Rows from block 7 of a small audio frame classifier, named by matrix and row number. Rows with one number belong to one neuron. Each number is 128 + 32 x the weight over its row's rms, rounded and kept within 0 to 255. All counts start at 0. Numbers have three digits each.
After each neuron's rows are labels from the 100 clips, of 14976, where the neuron reaches its highest value: "responds to" is what is common among them. Only what is clearly more common there than usual is listed. The data: short made-up English sentences, spoken by a formant synthesiser in many voices.
# fc1: second MLP up (model.blocks.7.mlp.fc1.weight, 768x192), inputs 96-143
# fc2: second MLP down (model.blocks.7.mlp.fc2.weight, 192x768, transposed), outputs 96-143

fc1.137:167153090082162147175164102183136173109128134116139190141119133082113161151106118150112124157098109100106096122172123142177121130169183059083086
fc2.137:188123152140104189179122134171098139136165143156137115112180113147076112057168033065166185124090153131133160154163091162121111091175092136137044
responds to: /d/

fc1.477:109135134076090075143155179057112099121098085127167088159135127159154125131166092177097126135119164141063143106067176150130167196197144105097128
fc2.477:141081161131134225171050192177087117143152103190172121142152130121114113092095100109136127136103163136141121185171123088128124096168108152136110
responds to: /dʒ/; /ʌ/

fc1.208:131183122127120155174141132125159176127129163114167186140086119092123113112124149111105137165131063129115122059112194125156143098101142165103121
fc2.208:102141159163085114122079109140119093129138121153157127124170098150104134149136094127080147157125189117189142149092128043128084103115146171124159
responds to: "where"; "is"

fc1.308:138175179151168214139138098173133188085130083100115117137197142131083160165101068123132096106170112140080133155170138191134122112105090086140126
fc2.308:111130072067137016151095173113127133210133142137175175186090129119122090141162154166142146121111175112169168105095140063132151126139165113111091
responds to: /ð/; /æ/; "that"

fc1.100:155143151091110122112130149135067118148144160195167122115155118067171142130099077103108150099111110070125138078099142154196136124157143190108062
fc2.100:113102125170095134141109133124157119124132111071124177142100151213112158114128152098089106142153110211158126165159111146082071104091083100147142
responds to: /s/

fc1.185:087116074063126116073168173121113129190111169174127070125130115124139136120132192143126107126099140135113133163114179103106096168161154105117059
fc2.185:160164176128121164117062132137099143176092111129139103148167100143084089130099047126115177184118152126115123173074118109107152166119116160099147
responds to: /d/; reverberation

fc1.540:120173098110135148169156121170110131068107154114165099152086109109109119088085177188127164140156130121087113115170187062134128153154139128073124
fc2.540:129090199137106198104126163162124136191091175171136098132159143169113132148167025072130125132148133119161167132082079171119110118097126131117071
responds to: /dʒ/; /ʌ/; "jumped"; "judge"

fc1.765:145142079172121119153165111173093136058074130131130115147079127105128046150141131097166107070127157089080111123174105113169168070103181159101072
fc2.765:098114151110132131070095162190082122180155161154185108114142163217137119110150090116085182172098182138184157097119112160113112103135155063113147
responds to: /dʒ/; /ɔ/; "orange"

fc1.162:153157123135136098141131078216092186116126148135085220149106089119123100132117166138175120097123124161051092121132111136144144114034166114162142
fc2.162:117050154172154177146110125104134139148143118140155120123156121179172063110152126144111191120149160117192106166186135176124073119174106092141134
responds to: /s/; reverberation; thin (high-pass)

fc1.54:175070121139125190145153156153150172090060090127109121118148162095095133115094125164071083110118127155089095104155162137127113111088074061147117
fc2.54:146195107103139068111058098130137154208176115151145182161126098155134120158148148108155119121178155097149170145055109115126151124141183167128111
responds to: /ð/; "that"

fc1.478:128180109129145072127148162128094087136094199120131168083112072154187161136162095172097115108131154106124092139147141128111158130152064124146152
fc2.478:133049078145122208123149144148138177122154053100162111172153150148066129141132114096099207162102103173135124137116109110112138108116174113150147
responds to: /æ/; "that"

fc1.565:103163085187095143162156108130120156121086134196129111071096135139138137152136143128090159137135160125116076053164132098168161134140190203137092
fc2.565:135075145146149068097120184112151120170115134184191137165114141132118128131133151157108165166129110140165118137028105138103125112104145093107181
responds to: /aɪ/; "my"

fc1.211:149139084154087062112151142127085079163109148165150102120148120110151160103129171087177117165144165127118118144134132139154176088146104126095093
fc2.211:115066150177168152090111142150162178139082090099154153150107154199072130151177075102064117138098137144162089147132155138125097115103151061126169
responds to: reverberation; whispered

fc1.424:111125151105113181168112167090156146137131056084141134113185163139109131088108115082080121106132070097121111109133084160120133149172121127143101
fc2.424:146101116151160103119124063135092112124102170156155109104092114121134125155155134179168122175128191223189189164152167102132133113106103127113115
responds to: /s/; "that"

fc1.310:190168143124123139125101193078194129141134071101055120152101139153112132154144166096153182080164063099101120115205106091129137080128110123127157
fc2.310:120116144193186134093110085122044155180095103122146131122189143114156142119155038140054142117092187101144151150076096123080124117100156135145029
responds to: "every"

fc1.74:147139130167120108132138176083141092111145160139108166128180099113099183096140110144149115089138109053097142114086106132121140140130108132132117
fc2.74:105110127117133144107132121128115192143167115159161101095135144165133141134123137130049135111130117174184166135172103121152092071138122141129114
responds to: /s/

fc1.234:144135104123123126170127150118107092108108128069118137104114041090083151101145170202084063095085106153121111160119127106117096129117179099075074
fc2.234:104096095153195223112110158179156165140120081140123117136154194202164139135125053080106226175148116156135117118122134134120141082164108152165206
responds to: "where"

fc1.523:184103092107109168164113169087099151113105101111130154122197132161107197099108152065068117100147104075086129172119169167135138118182152095105102
fc2.523:102140106159184132099129082213177141163126145127144121146108119164152092109130099181184157165140112165197161139182083085098117121103123171154185
responds to: /s/

fc1.402:103123123141198075111152115133083105069079140083112095208136126146156097129134137175115107117096094082092109188082174110128142109137145129110184
fc2.402:107155135109091164119119137122162155153103143198147095121125096131131123134148100114116216168093142126111128121188113136110158097122116169117074
responds to: "where"

fc1.238:132120110100119220115132104212146104145134092144118110139156071130142145105152152109115113100155125158139053117145102138148127067151135151129141
fc2.238:105161150158167108094101148105146122108104135153168129117129150165112139114141056157080156158126158169114126115071160118088097113099191119136193
responds to: "every"

fc1.352:159167103169148169140155093122107156102083138144147124157140116162155102137125153170179126118177152146091121147143051086128168097026222156136146
fc2.352:138065103128130125120100200107092164166152182135141113136164165136149104162167084105074155147124130173156156149108118139138149134202139060105163
responds to: /dʒ/; "every"

fc1.542:177166154136115159118147149085150138142102088173112102103173121128148128113115174130103103123146116082121097096093159076147067117114117112179144
fc2.542:107133147100137096106141089109106141103171129106119157152097121204115123105173090122110128114160152144140148081153105200110177142106153162102093
responds to: reverberation

fc1.266:091178095064139099115154147140144148115121115135041097149127103129150097150132109150090143090190113114157083140146057071163128095141157193080126
fc2.266:149110167160124134182102210134085173150053140170178163148157178188155128137136059091115156158106194108172110118123139218150077097078117089144144
responds to: reverberation

fc1.639:093082136088134084125158144106137110156100159087137135160125135117198111131146104153098174137092087145155101099143155104153157151109083111121171
fc2.639:147124136179119158155103140130103083107101099165114106101136097130079147146116161100171145107121155109123099140106128143121122073149140146076105
responds to: /aɪ/

fc1.4:111193108102084153148129079154181178112182104139106149123151108119076196121060145091091158106168134113084126112167179117194086122118137148132101
fc2.4:158154142089068101109067115116151152143132124198152156175170061122122124153114135109042133156095145132097139119152162160127136091122127141112123
responds to: /aɪ/; reverberation; /f/; "my"

fc1.394:105123069129130137141143112130106165124124132147089118150095157112169166142078166108140149126197144094125187106140127149211138118145149138063101
fc2.394:141064106143127143105085160125092166108115134180175165097188129179130132131111077088099188177122150175173123185183121154180120101143117178136101
responds to: /ð/; "this"

fc1.605:100159093111102136112106129123126103119148070044157120107137106132152166127108137133128096076141138172093144204157091109124148087148128070078117
fc2.605:151089171186190189174139142160154136149116151118130095118153141133124093102144110132133174157112109124159150112129195120108108152133173121146165
responds to: /s/; reverberation

fc1.428:185111057128091151086107131176120078123095156147181159142163052071125115107100184142158153085134105177059080129133130090121137132162119191142086
fc2.428:181111150151114099088111170118160091137116103141148085137133090158131142108134108087123143157163217209118122112111086144147082176109126170146112
responds to: "where"

fc1.625:150098143171150106073134193141132092178149131163108106079123094146097165065145194122131166132133175175142090122077177098113120159137185096102179
fc2.625:118161146107115158120085067097128177087120144119101142153197164126157081150152048106101098162115132052161119161133106179129163080149092127157068
responds to: "where"; "was"

fc1.293:153113091101101133163165057185150173054102153133156094139150109078144171110119170149102111115127178095051087052111196127126092128156112148099107
fc2.293:117102125118069184044146179112096158122092167115162079143119193153166141105151087073128124202146162097139140120114115160085130159082092114111108
responds to: /dʒ/; /tʃ/; /ʌ/

fc1.588:153136093069158083168117178142092095161063213163114180142112072166166145139154123151162131139134196099145128117137115098113154111142089166121116
fc2.588:091116091175079155095161105123156144097145077077146123133147160158067153150114129101069152134115091134161101186124144114137124112081151072160151
responds to: /æ/; "that"

fc1.453:111157136104135119125179154184103196100154125208134107149089120124142197155138131125121127081130105141122167128154142143087136089167092126133106
fc2.453:166141095154131128140054140092149149193130155121145113141170131138144092103100058113070184190104165131176127142088132156148108076115163110138182
responds to: /aɪ/

fc1.544:111063102163114113127147198104143102099146120102133163157119158143192174150174152129147143115093128022112132085125131139166180136130150133141137
fc2.544:114105139172093182077110153160102149130101081183135099100151105164149139122157066060122158129119182184133094160186167130121107108112066109155127
responds to: /aɪ/

fc1.750:151087133104151119110118127160126109061117098144107186088087124119142140105181138118157108109095141135133061136154049149108171148131151126163080
fc2.750:092151106168123130128104140117164172134153136113138103117165157201108141145122122141090158180147167160133166161153138079133121122097081129120214
responds to: "every"

fc1.136:140103119071159124103130112131097106111102144155109130105091130132153173134157176086061141127153160149134166177149157127103121052118118155119131
fc2.136:113146091104096117121141138133148143143158126098126152173164125121106060119101081110132111131099098108104061089121112142176124188108114145165128
responds to: "where"

fc1.180:150147098167161075146154170066136065093104120126087128135107108179190134112162170123127144096096139109140067148138086114148139103162155150125069
fc2.180:105058153118087171102111139172122187138126092146180102117162121088070143173111048110134199153119116132140153192129149139113153141114121095117176
responds to: /dʒ/

fc1.204:102149078170132126101125135109123100097138102048135178176170154159208077119112108152204136161119139124080114120163179116105179122148117121197088
fc2.204:111137180085187087142131144100103171153110157177160058090131121108114167144116139126074165105101136162177152160118120123148099111085178103085150
responds to: reverberation; muffled (low-pass)

fc1.438:135133117117155060111164118114116084163091181146159149107158096096191140139127132120142112120128162111197145113124171107129133150128093150107071
fc2.438:112109110138074173148109107121142166087128092132104151145137167152082142151135098111062150113139091146135082159110106166137115107126127102186163
responds to: /æ/; /ŋ/

fc1.44:090133146182104055081109176082177120118153111084136131094136075102110143132130143092131147137093198160110155075151107098118138123164074135112161
fc2.44:161076103157158228162137094135126139125115124147142131123167176177113190142121069149100149112089094112149115186126150128133116145118190047138136
responds to: /æ/

fc1.325:169178151152107125123141107140085182113152065098124127053127145133107114119110157172160126137141133067135124119105105143133137109115109110115092
fc2.325:069106140118155169130106161112159088173122159132155166194153113163154148133113071059079149128099165189146152135130199173108136145139122070135128
responds to: "every"

fc1.320:143101099131097112118108139108108118138148129152074156153124135138178169084099206107109127081164058135117119140147195152123141104080147134186080
fc2.320:157153144121132150108121132117100096152122111205105161127123117176139135142154096165140178142075160141170141118106192124134064095127144182173158
responds to: /æ/; /ð/; reverberation; "that"

fc1.670:143157120167112111094130173066178158144102105138110168125130139076120122118190169076113169106178162111109073079138123081143177123120119141165160
fc2.670:126097104145140154107131109144126134135174122101142133094130133232137170161120094143100109160099111102165090189164117131112140129097125128135079
responds to: /aɪ/; reverberation

fc1.47:144123125132084152123133139114149134126082148158182143120126141090132155122140236096118115129058159129092136164109147096148136149084191141125128
fc2.47:161099131118089148107095175146118129149084147140186091121160187156118166105094090126138209187084146083142102122153106114160122116134142118130172
responds to: /aɪ/; /tʃ/; reverberation; /dʒ/

fc1.301:162102015138153104095114119074106121104143155149125144084135143076110169108172135129152090173118161096115106159184115124121180144130106062061084
fc2.301:114140145133137135120059170147104159145143118124204155156143135181083111145101086157163141114133171178162169143108133133133107073095143137094122
responds to: /d/; "every"

fc1.246:111142100172086122134186108173130116093179167162135192133120152115124089105163168081078151126146131149079151183119136116140102185150118131120075
fc2.246:104100142126165176162133203142118085159087087124146129096170179139133144156185052144139154127104128124212153091096170097156131123137141149163147
responds to: /s/; reverberation